config.yaml
model: "image classifier"
dataset: "histories of elementary cellular automata, time running down"
train_examples: 147500
image_size: 48
crop_scale_min: 0.8
horizontal_flip: false
translate: 0.12
color_jitter: 0.1
targets: ["rule"]
num_classes: 256
arch: "repvgg"
norm: "batchnorm"
activation: "gelu"
depths: [2, 4, 4]
kernel_size: 3
stem: "deep"
widths: [96, 160, 288]
loss: "cross_entropy"
init: "kaiming_normal"
optimizer: "adamw"
lr: 0.0021
beta1: 0.95
beta2: 0.98
eps: 1e-08
grad_clip: 5.0
steps: 34800
batch_size: 128
epochs: 30.2
lr_schedule: "step"
warmup_steps: 6960
weight_decay: 0.2
Rows from block 3 of a small image classifier, named by matrix and row number. Rows with one number belong to one channel. Each number is 50 + 15 x the weight over its row's rms, rounded and kept within 0 to 99. All counts start at 0.
After each channel's rows are labels from the 100 images, of 14976, where the channel reaches its highest value: "top examples" is what is common among them; "colour at peak" is the nearest of a few named colours to the mean colour under the peak. Only what is clearly more common there than usual is listed. The data: histories of elementary cellular automata, time running down. In brackets: how many of the 100, against the usual share in percent.
# c3: 3x3 conv (model.blocks.3.c3.weight, 160x160x3x3, each kernel summed), inputs 0-79
# c1: pointwise conv (model.blocks.3.c1.weight, 160x160x1x1), inputs 0-79

c3.148:27 61 59 58 56 52 21 13 48 22 27 44 57 29 26 52 47 78 68 31 45 58 31 62 51 56 53 59 35 60 55 67 36 59 61 42 57 62 28 62 30 34 25 48 42 41 56 68 44 26 60 47 58 44 34 55 30 50 36 45 48 26 39 28 47 43 47 62 76 23 32 35 62 38 54 50 37 38 57 17
c1.148:34 43 54 45 72 52 38 17 51 08 35 35 60 50 49 56 41 58 71 31 56 69 37 74 34 58 49 21 36 63 43 76 35 53 50 29 52 47 54 62 28 56 06 55 57 37 68 48 54 64 54 34 66 41 39 58 44 47 24 49 49 50 41 39 50 38 58 62 63 14 33 30 64 39 53 61 37 40 36 30
top examples: large cells (90 vs 39.9)
colour at peak: black (67 vs 17.9)

c3.19:78 48 47 52 36 40 40 51 49 50 45 46 65 54 67 61 28 85 21 42 60 64 56 61 76 58 49 59 52 40 71 05 38 60 56 67 83 47 61 83 34 47 49 59 90 44 25 50 58 54 63 52 41 62 45 46 42 62 39 36 50 50 61 42 41 53 46 72 58 58 66 33 61 61 74 67 21 60 50 53
c1.19:42 42 41 49 71 23 39 19 62 39 48 64 29 66 39 51 52 62 59 50 48 57 59 54 52 64 45 44 61 20 49 50 44 54 42 31 45 42 50 55 63 38 11 67 41 53 64 49 37 67 34 48 34 36 52 48 61 44 36 53 50 34 42 63 51 35 55 35 07 41 45 45 80 62 43 50 52 49 45 33
top examples: 101 turns on (100 vs 49.4)
colour at peak: black (50 vs 17.9)

c3.24:51 34 28 21 77 55 61 34 69 67 52 26 62 55 46 42 67 29 27 31 39 30 57 30 04 38 63 37 49 35 71 36 39 40 37 31 38 26 54 25 60 71 38 21 43 42 29 41 45 59 36 42 37 42 37 25 54 34 37 39 54 64 38 65 41 43 42 24 40 54 42 47 39 45 33 52 56 41 50 56
c1.24:62 64 45 63 12 46 58 69 61 57 00 29 46 47 65 42 36 62 17 50 51 43 21 61 43 47 51 51 28 65 57 42 26 53 53 42 54 45 54 54 44 35 63 50 55 43 31 57 45 45 71 58 33 29 36 55 73 52 57 72 57 65 61 13 37 33 50 45 57 57 41 61 56 56 55 41 37 50 55 31
top examples: 110 turns on (100 vs 50.3); 111 turns on (94 vs 50)
colour at peak: black (41 vs 17.9)

c3.99:62 37 53 34 41 43 37 38 40 54 62 32 39 34 58 47 30 36 45 38 54 59 55 34 27 78 57 35 54 42 81 44 18 63 36 56 32 81 32 39 32 52 43 70 80 29 47 28 64 44 74 69 54 64 67 25 50 66 85 59 55 46 38 25 50 42 03 46 70 50 68 69 47 40 41 44 31 62 61 60
c1.99:58 50 33 20 58 44 40 38 32 43 66 28 65 61 66 46 47 48 50 44 47 36 57 31 29 39 57 30 52 08 55 35 40 60 38 30 55 46 36 51 39 64 34 57 46 18 28 21 36 52 42 58 41 54 51 14 52 33 43 49 50 65 46 54 41 43 38 30 53 35 57 61 47 49 22 43 46 58 48 58
top examples: 110 turns on (83 vs 50.3); large cells (68 vs 39.9)
colour at peak: black (78 vs 17.9)

c3.47:40 44 56 56 66 33 33 30 65 59 37 60 51 58 55 36 62 65 68 54 71 75 48 77 40 71 56 24 32 43 47 73 22 35 22 13 37 69 60 45 54 64 43 46 58 66 63 33 54 58 67 59 47 66 62 47 55 50 50 50 62 71 44 63 59 50 84 36 46 20 38 38 62 35 20 40 56 50 46 37
c1.47:60 36 58 45 77 59 33 18 64 51 50 68 50 73 44 34 66 75 72 60 54 56 49 78 38 51 59 38 57 46 48 85 24 38 43 10 50 31 79 30 48 68 26 41 49 63 60 62 46 58 49 48 35 48 48 40 61 57 28 48 68 63 50 38 38 53 69 31 46 06 39 35 62 50 35 21 48 39 51 40
top examples: 011 turns on (96 vs 51.1); large cells (82 vs 39.9)
colour at peak: white (35 vs 5.8)

c3.54:48 32 35 44 68 34 38 55 44 40 61 41 65 48 42 61 44 48 45 40 45 53 61 34 18 39 69 40 43 64 30 44 41 11 40 23 45 26 44 20 62 56 63 38 52 54 53 37 64 60 45 50 51 48 34 51 60 20 44 27 43 60 42 63 44 41 23 33 29 73 46 53 51 26 26 35 44 44 52 53
c1.54:46 56 55 46 44 48 23 43 42 49 54 58 45 41 38 51 43 60 28 28 24 38 43 39 10 59 48 48 43 49 24 50 46 14 45 29 44 16 36 19 62 53 54 19 47 69 55 50 56 29 38 44 63 60 51 33 54 48 43 42 63 61 57 45 56 50 24 44 31 57 41 62 50 34 41 33 43 28 38 24
top examples: 011 turns on (100 vs 51.1); 100 turns on (96 vs 50.2); 111 turns on (92 vs 50); 110 turns on (87 vs 50.3)
colour at peak: white (25 vs 5.8)

c3.96:61 25 35 60 73 37 40 47 36 58 32 53 69 48 75 73 69 78 41 49 41 57 46 50 60 62 62 40 46 31 62 43 40 51 66 42 63 47 38 77 73 55 26 55 60 24 50 43 22 47 58 41 73 48 36 61 47 57 44 54 21 52 52 70 53 39 50 47 48 59 48 57 46 43 45 42 71 69 91 39
c1.96:39 27 31 54 99 40 37 39 52 46 25 35 62 65 49 61 59 42 66 43 41 56 57 29 36 56 26 19 54 33 50 57 49 52 47 44 44 40 57 43 51 58 39 53 35 02 60 54 22 75 42 28 53 32 30 52 59 68 51 58 34 59 45 76 52 29 55 32 28 45 14 54 58 30 40 55 52 65 68 21
top examples: 111 turns on (100 vs 50); 110 turns on (99 vs 50.3); 100 turns on (98 vs 50.2); large cells (78 vs 39.9)
colour at peak: white (48 vs 5.8)

c3.13:43 62 57 44 58 59 63 65 51 65 33 72 42 33 55 41 24 77 74 30 31 35 59 68 61 67 69 64 50 45 54 60 69 45 61 28 29 53 69 39 26 74 45 45 42 45 71 64 28 50 47 67 59 36 65 69 53 35 69 46 43 51 85 49 67 48 42 38 54 53 45 56 28 27 34 47 45 50 55 22
c1.13:38 53 50 47 69 50 47 49 43 50 32 65 71 46 59 55 40 77 79 32 49 51 52 60 56 59 49 56 57 29 55 59 66 29 56 27 36 43 75 41 03 70 38 46 60 62 72 71 40 53 46 61 54 45 62 64 57 54 52 57 60 62 70 43 47 45 58 40 35 51 73 39 48 44 43 50 35 62 45 19
top examples: 110 turns on (91 vs 50.3); 111 turns on (85 vs 50)
colour at peak: white (28 vs 5.8)

c3.124:50 62 61 57 52 42 69 70 50 32 36 64 55 69 38 48 30 75 42 57 20 15 10 34 58 57 64 73 50 43 58 50 38 56 61 65 50 67 36 62 40 45 45 77 70 57 49 60 49 45 41 43 29 55 68 42 38 61 52 51 48 22 72 47 14 53 34 61 55 57 78 63 60 59 67 64 28 34 79 65
c1.124:77 71 67 58 42 59 67 72 72 45 54 55 57 48 35 71 29 68 49 55 41 37 45 57 65 63 64 86 52 39 71 45 62 58 64 67 71 67 47 62 29 57 57 65 51 51 50 47 53 43 36 47 45 52 73 52 45 62 73 44 60 47 61 37 38 67 41 72 79 67 61 70 63 58 79 76 18 47 64 73
top examples: 011 turns on (99 vs 51.1); 111 turns on (82 vs 50); 001 turns on (75 vs 49.9)
colour at peak: black (39 vs 17.9)

c3.118:67 55 34 52 48 41 54 22 20 56 39 65 41 53 30 56 66 68 59 86 43 24 15 36 65 43 27 57 49 43 55 63 21 32 47 41 45 66 43 70 72 45 31 41 36 54 54 45 28 44 54 48 44 53 47 59 47 36 21 37 14 50 62 12 30 64 28 52 38 34 51 49 60 57 44 59 65 67 60 42
c1.118:54 50 32 56 59 35 47 48 24 59 45 64 63 68 40 42 49 78 70 82 03 16 21 43 73 67 42 52 27 46 42 66 32 28 54 44 45 68 68 67 52 49 61 43 51 70 63 61 41 55 33 34 57 35 62 57 93 45 43 81 33 36 62 37 40 49 47 50 25 54 51 62 67 50 54 66 42 69 60 48
top examples: 001 turns on (87 vs 49.9); 111 turns on (82 vs 50); large cells (80 vs 39.9)
colour at peak: black (71 vs 17.9)

c3.57:60 36 53 45 29 46 32 51 06 46 35 30 43 43 77 62 30 39 21 40 78 68 45 49 51 70 40 39 57 58 56 21 43 60 73 65 58 75 43 64 24 46 53 31 68 40 30 24 65 16 60 56 47 75 58 39 48 49 61 70 47 47 64 25 45 64 17 57 40 46 73 52 32 69 61 60 43 42 42 60
c1.57:60 16 37 38 56 54 15 23 23 52 48 19 53 48 48 32 46 23 45 15 51 41 56 28 46 48 47 34 60 44 38 09 41 53 48 54 58 55 43 58 45 53 45 49 41 28 16 30 50 36 40 29 33 60 56 28 58 41 44 73 50 61 34 32 19 53 37 50 25 31 63 56 44 48 55 69 54 42 39 46
top examples: 101 turns on (77 vs 49.4); large cells (73 vs 39.9)
colour at peak: black (65 vs 17.9)

c3.25:42 57 30 41 43 71 30 48 40 26 43 48 31 43 52 48 51 30 35 69 42 39 52 48 18 02 40 65 36 44 66 48 31 44 51 57 41 08 57 32 37 38 22 43 17 37 60 31 41 55 56 26 61 30 53 30 60 46 42 63 54 52 18 32 56 40 50 43 50 56 45 60 52 54 45 34 54 44 68 51
c1.25:48 54 37 54 55 33 54 40 30 41 35 27 24 56 47 46 42 13 49 53 32 41 08 38 40 59 23 56 43 44 55 53 23 56 44 43 29 28 49 43 39 28 51 63 48 29 55 42 57 62 68 31 55 62 56 42 58 57 50 78 41 57 57 36 49 34 38 48 50 55 46 59 51 54 58 49 35 66 55 55
top examples: 110 turns on (98 vs 50.3); 111 turns on (77 vs 50)
colour at peak: black (39 vs 17.9)

c3.145:67 29 44 69 41 54 43 50 51 85 43 37 54 45 64 43 70 38 44 47 55 60 40 37 65 83 21 39 66 18 65 70 26 57 69 61 70 72 33 79 50 61 49 48 52 13 71 29 39 33 50 55 59 52 41 46 58 53 67 52 46 48 63 33 50 61 47 48 54 41 45 60 87 38 38 59 55 69 65 61
c1.145:44 39 18 59 70 40 51 44 47 62 44 17 61 56 46 40 64 22 60 36 58 45 59 13 53 50 33 18 56 31 52 54 52 38 46 39 33 38 53 53 48 76 45 53 31 21 75 48 37 66 38 50 31 47 29 57 57 42 39 56 54 45 48 66 59 41 47 28 17 45 32 32 73 29 24 60 58 57 64 43
top examples: 111 turns on (87 vs 50); 011 turns on (85 vs 51.1); 110 turns on (83 vs 50.3)
colour at peak: white (25 vs 5.8)

c3.139:57 51 34 60 51 19 21 61 50 84 00 37 74 32 49 68 47 63 73 51 60 35 26 37 53 42 37 54 52 50 39 19 41 62 59 41 45 47 57 49 28 37 33 52 48 52 37 46 35 37 38 71 67 52 33 46 46 53 50 70 42 67 48 49 42 33 81 47 38 72 62 24 54 36 34 22 49 60 46 31
c1.139:62 54 48 57 45 36 20 53 35 71 09 18 52 44 39 65 57 63 44 35 52 16 04 35 62 48 38 55 61 33 39 39 39 65 65 48 42 54 50 55 32 42 36 62 51 71 32 61 55 27 37 42 69 51 47 45 59 70 42 75 62 47 56 38 06 45 62 46 35 67 64 43 42 42 31 28 47 15 49 33
top examples: large cells (91 vs 39.9)
colour at peak: black (61 vs 17.9)

c3.100:29 29 51 07 60 60 49 51 32 68 64 39 61 28 16 30 43 35 50 51 36 40 68 37 51 24 52 43 48 31 48 32 38 40 25 48 62 25 41 55 44 43 46 38 62 38 38 34 46 54 47 48 50 34 34 48 46 42 30 21 38 43 32 80 43 43 51 36 42 75 12 29 47 56 48 58 49 47 60 56
c1.100:47 29 27 37 62 41 39 59 50 52 40 53 43 33 34 44 42 62 49 76 48 38 61 20 27 41 61 44 50 26 28 27 35 43 09 39 57 10 51 54 37 27 48 50 48 49 32 48 47 47 48 02 46 54 45 50 54 41 41 32 19 64 39 66 48 27 39 42 39 36 36 38 47 19 36 56 52 40 61 52
top examples: 111 turns on (99 vs 50); large cells (90 vs 39.9); 011 turns on (90 vs 51.1); 001 turns on (79 vs 49.9)
colour at peak: white (37 vs 5.8)